config.toml
norm = "layernorm"
norm_position = "pre"
hidden_act = "gelu_tanh"
fused_qkv = true
bias = "all"
parallel_block = false
inner_norm = false
moe = "top_k"
shared_expert = false
patch_size = [4, 4]
positions = "learned"
learning_rate = 0.0021
max_precond_dim = 1536
final_lr_fraction = 0.1
weight_decay = 0.0
Rows from block 2 of a small multi-label image tagger, named by matrix and row number. Rows with one number belong to one neuron. Each number is 128 + 24 x the weight over its row's rms, rounded and kept within 0 to 255. All counts start at 0. Numbers have three digits each.
After each neuron's rows are labels from the 100 images, of 14848, where the neuron reaches its highest value: "peak on" is the class under the peak; "top examples" is what is common among them. Only what is clearly more common there than usual is listed. The data: flat shapes of many kinds, plain or patterned, on busy backdrops.
# fc1: MLP up (model.blocks.2.mlp.fc1.weight, 960x320), inputs 120-159
# fc2: MLP down (model.blocks.2.mlp.fc2.weight, 320x960, transposed), outputs 120-159

fc1.703:149144116136134139125139163115145184094109094083109127073127167101100132119137150112143141147138133095094128128138115100
fc2.703:106123169140103117136108123135105136157133163149139167150112086108091131091119087129139131138125149117148166115123157132
peak on: flower
top examples: flower

fc1.596:134115119160088112098121139114115127184149079099113138128167135166092121092090169184121127139136120132162146138087151150
fc2.596:147092144121105134097126114166071142152159084095135097128126145125110123106123103149161074135153148160154131128133128144
peak on: circle
top examples: circle; largest shape: circle

fc1.318:103169133140095143101124195099133134114148126078132104119191113142158077118112134115110064147192155117130107133096112123
fc2.318:127171128121130150121120136083157179131150131122103160151158074123136168142158143142096113174123096178134086146112104129
peak on: hexagon
top examples: hexagon; largest shape: hexagon

fc1.447:114100104095178130128096110095107173125141118150134101099127116120058102174165150139172139108134100153117068077137136110
fc2.447:122108163138144123176093113131138148136109122118180128123121103120126114127121118145119144119110097085119093172162118145
peak on: square
top examples: square; largest shape: square

fc1.671:130136128115111116082132119139154127137144128097095136104142113169130111177168157158139118171114098131168127109121123113
fc2.671:153147116107160140172104105179106153122140136140132117137171130106108140082106103170091173129142100132110162158133119172
peak on: flower; gear
top examples: gear; flower; star

fc1.152:081095115124128112159102146147114121107095152136151081116169090117132103121120153146118116097128116140128075101088101147
fc2.152:110137138118141138095121089114114107155148099124151086125156155105132126125128147132152140142152164137135136156123128137
peak on: frame
top examples: frame; largest shape: frame

fc1.277:135132082135110196134097171134178101095153126115085140103127144119110105174121089120125130105148136134140163111153080147
fc2.277:149099145120120118153127076102137140114117157120149150141158162145108119149126175132129089109121127116106125126102146155
peak on: ring
top examples: ring

fc1.458:128133137097131119131122101122112119090103143146140117120068132135125140144113118130134135119102116156108142108129132109
fc2.458:101120125135129114131160155122135061128128168118147160132152168135122139107127093110173162128144118114145136109123167142
peak on: circle
top examples: circle; largest shape: circle

fc1.268:117118127138114173109147111138149094106123141098117138132153094127140149177123124158084108152164121123160165168154123111
fc2.268:126126125117146076146117126100147125153107134151168097133127121106120110129125112088155123158125122156108103094129132123
peak on: triangle
top examples: brown shape; triangle; its colour: brown

fc1.639:105161121153163167151131144119159132158097145156163144129122140119118108175137198161129098109115128130129156159108111145
fc2.639:095155126134126128156152169125121151145151107110140122186139115135104128086131108119129117143097154095154132151157119146
peak on: ring
top examples: ring; largest shape: ring

fc1.188:101135127115072138108137120128124122091168103155109114092143106144129127110182158168074123123130139131135124147136124135
fc2.188:134084097121152122098091127147126142136149177121101104149079097142143092119111114116118153080110133116154101167174131116
peak on: ring
top examples: ring; largest shape: ring

fc1.483:114151116114145147095165166133127188139134101111134148109164098103134138172156109159172147150099121166113161127159150152
fc2.483:151101141124142114165071116119128126139121118121141078106125140148149133134082103200113160167121102150120142108128092133
peak on: star
top examples: star; arrow

fc1.416:101090135174157158148104133159141124089153168100096139143142138087131148142148127135142117113113124108101110095139126149
fc2.416:139107128142138092140143098137119155113128151070128097121112127132144146155111122176118125153132128116147142160122124163
peak on: frame
top examples: frame; largest shape: frame

fc1.172:171108135124133124153138191072150150087118139138090163179127094128083124135142113145113085122106159125132138172125127121
fc2.172:119125132113131141121129113163146087168118140099156124057126169141126137106131134124140132149137114039151135112151149128
peak on: ring
top examples: ring; frame

fc1.202:112128148151152120136159106157107119115176100133139102147134121167153086158152128087145091106145106150134116108130102130
fc2.202:142131160138109155142109152111138099134157094111103133141141153107135128113136132167105153140123169146128134128131147195
peak on: frame
top examples: frame; largest shape: frame

fc1.708:142112129079115108149131087148157146109141134095135087078151124117103137133167142138084137115119139117185120106129123122
fc2.708:112119094138146110172124126110149132140104152074112170127145144193106174087172116150135160127169128152075138120064093127
peak on: triangle
top examples: triangle

fc1.663:126127112119109106126115111150140147117140094111140115136089112130119132162118152092123109124159083162159114115129086128
fc2.663:159135127103155148132138122129172147133135169131133147161144142105163133138120101141177126152143162118122150155146128089
peak on: bar
top examples: bar

fc1.410:135125121151127141126133107133103136100156128124168140123126123126139121133131132129162109168126115159147158104131126101
fc2.410:098133144129136124152141173166143165140100124125113106123158108093152106170154116165095125120080125147105133092115140141
peak on: hexagon
top examples: hexagon; largest shape: hexagon

fc1.715:161113093157141130128117131112115101163142106132160121139138135149108168152137165129137096106118136128109123163113132146
fc2.715:123093113132086144100116140115076171127135138095140157158110080145068070093119113100115118167095112099119119088085120131
peak on: pentagon
top examples: pentagon; largest shape: pentagon

fc1.704:117138184146108127122158127137149119157128145129152152141137119178120129178115081133125129134078119186103155163093148145
fc2.704:154152079132159180099159128142128115111093142096041118111073163149136139112127142145120082122105106129120097112130143120
peak on: circle
top examples: circle; largest shape: circle

fc1.29:140077107114173126092154146093126126175127082130116103087136101142095116124149158142124171124155144119138104127123117163
fc2.29:137153134144109092173095126126180162095165104120155145136132152100173133072110105165120111148133091126178120138139127182
peak on: frame
top examples: frame; largest shape: frame

fc1.212:144152152157131124125149166099151136127136105117170130147143111164166113112060082139105111155152169175151142164158152127
fc2.212:103171118114133152131118147144200134082127083146139119086168090091163133110112155088100104130112143149138115126071104131
peak on: hexagon
top examples: hexagon; largest shape: hexagon

fc1.279:139127152130110117145163104099118139142132117130081146135160133145121144164175149093117154147106152070132116103108154145
fc2.279:176150175148195107113134101144099077107159137145077120132104096090134128170106139090092133129129121144108129132148120107
peak on: square
top examples: square; largest shape: square

fc1.275:163165109148118108145093107109105124134148096148136128095122143121117108126122139148133166148166132093139146158083144110
fc2.275:130114122120132141117153170139124088153173099134117136163125167116148146100115099129123157079123094132086122134108155129
peak on: bar
top examples: ellipse; bar

fc1.282:141129112141158127111148104118139131141120135126103097142108156095117110097118076157146133122118132063118142183120180127
fc2.282:115133111106106119137134112132129138112141143137111163186118143140137135167117146149147104171150089156089170144126126141
peak on: ellipse
top examples: ellipse

fc1.504:160129126074137117109128163133155144125142129158110160159133118143109135103165149146163138160135121139118111102151139139
fc2.504:127141127127134130122133095132143112118097153154127142115110161138096090123114139144140112112127122102101132170154091115
peak on: square
top examples: orange shape; square

fc1.445:169128118128142085133133110130125162154121135129166131113147115115091088110133152143114162137158150168110177108147151117
fc2.445:130146074101108153181107146137113089128119126177146119145102167090105111143135108161126128125102131125111146133156128115
peak on: circle
top examples: circle; blue shape; count: five; largest shape: circle

fc1.546:109084083150107153144148087138123129134105095128151125159130110146101107105157117103141107135077168134141151109167129128
fc2.546:149120135110157104147138125131155085087122160071094108118102179106148099112117138139165145107117151121150108101122125100
peak on: hexagon
top examples: hexagon; largest shape: hexagon

fc1.602:154111142129141150136136122123115103120117145113123139101134170111098115140103142140143131114136113111132121118153107146
fc2.602:124124104077129131108125159132108101141169120131112153160060135159118157104126112147095140090105136127163139124110083112
peak on: ellipse
top examples: ellipse

fc1.225:114137115109118133115142144160125130116113119130163111142108139144124173094140098130133146143122111174125128126102136102
fc2.225:128124120126133164160108126121159101163173166123114118087117169097149155137124131161143158138177084123133098182140141089
peak on: square
top examples: square; largest shape: square

fc1.512:106145107120112100114147138098164135145144157139139146129165117109141141124099157160109136179129138144158116112142085136
fc2.512:131118136112126155140065157132135144154110102109138174133108151085112082136120131123163129098159145145097156123119185097
peak on: triangle
top examples: triangle; largest shape: triangle

fc1.299:117129161106137098133091116144088138123107095136122121148128131126120132112110132193100183156133150122126140096114097135
fc2.299:144082130140163120163144119111177131129128114109147165129129125127124126195086104110126135085147130133105131139125194138
peak on: triangle
top examples: green shape; triangle; its colour: green; largest shape: triangle

fc1.451:168135065127123123152144087181129104139153136115146119096172135132142114139148146101147094137180070165106109124135100135
fc2.451:183126140131152156054126126160109161137112130132165177108155109106122115118116087131155138147086144117112106162122134148
peak on: bar
top examples: bar

fc1.289:126166146156164179120104122107158142168150120152144109120129163078128087106161136169098144151117093144083133092124133116
fc2.289:111105112114144103175128105126120106120145185130152125134150115175128089121114140107203132107108158092122130091126103106
peak on: gear
top examples: gear; yellow shape; count: five

fc1.46:109114112123140137128156178090154106124106108141148118120149119156091115143194116155143141144129198170120142151094114111
fc2.46:136114113127118145130118116116139136089155180121106130154135134146146119118145093151139096104125078082138138130177125119
peak on: gear
top examples: gear; largest shape: gear

fc1.692:168115104091127108130178127123089116120124141114113132118068121116136107151141128114141100116070114098146129107141074116
fc2.692:162082145144129106115115120151121126095115104159114111162143144112166122130154102127097178140132123090110105111151139100
peak on: cross
top examples: cross; largest shape: cross

fc1.197:080127108139109159134127154099140131163124122161133120120140117103098104132102118103136135164082171100095087117154105136
fc2.197:100126136121112124140098118099152160141143159114148130101115135145149128128156105141090136092166112159133160106106127107
peak on: triangle
top examples: triangle; largest shape: triangle

fc1.654:111122107109159132137093137189109121142155115137133153098087173170126151106078172120206136129123142160161139151110109129
fc2.654:101117155138133115114132131135106148061160096154155119100116132090118162152118091129132104139183144100146128120155139092
peak on: triangle; pentagon
top examples: triangle; largest shape: triangle; pentagon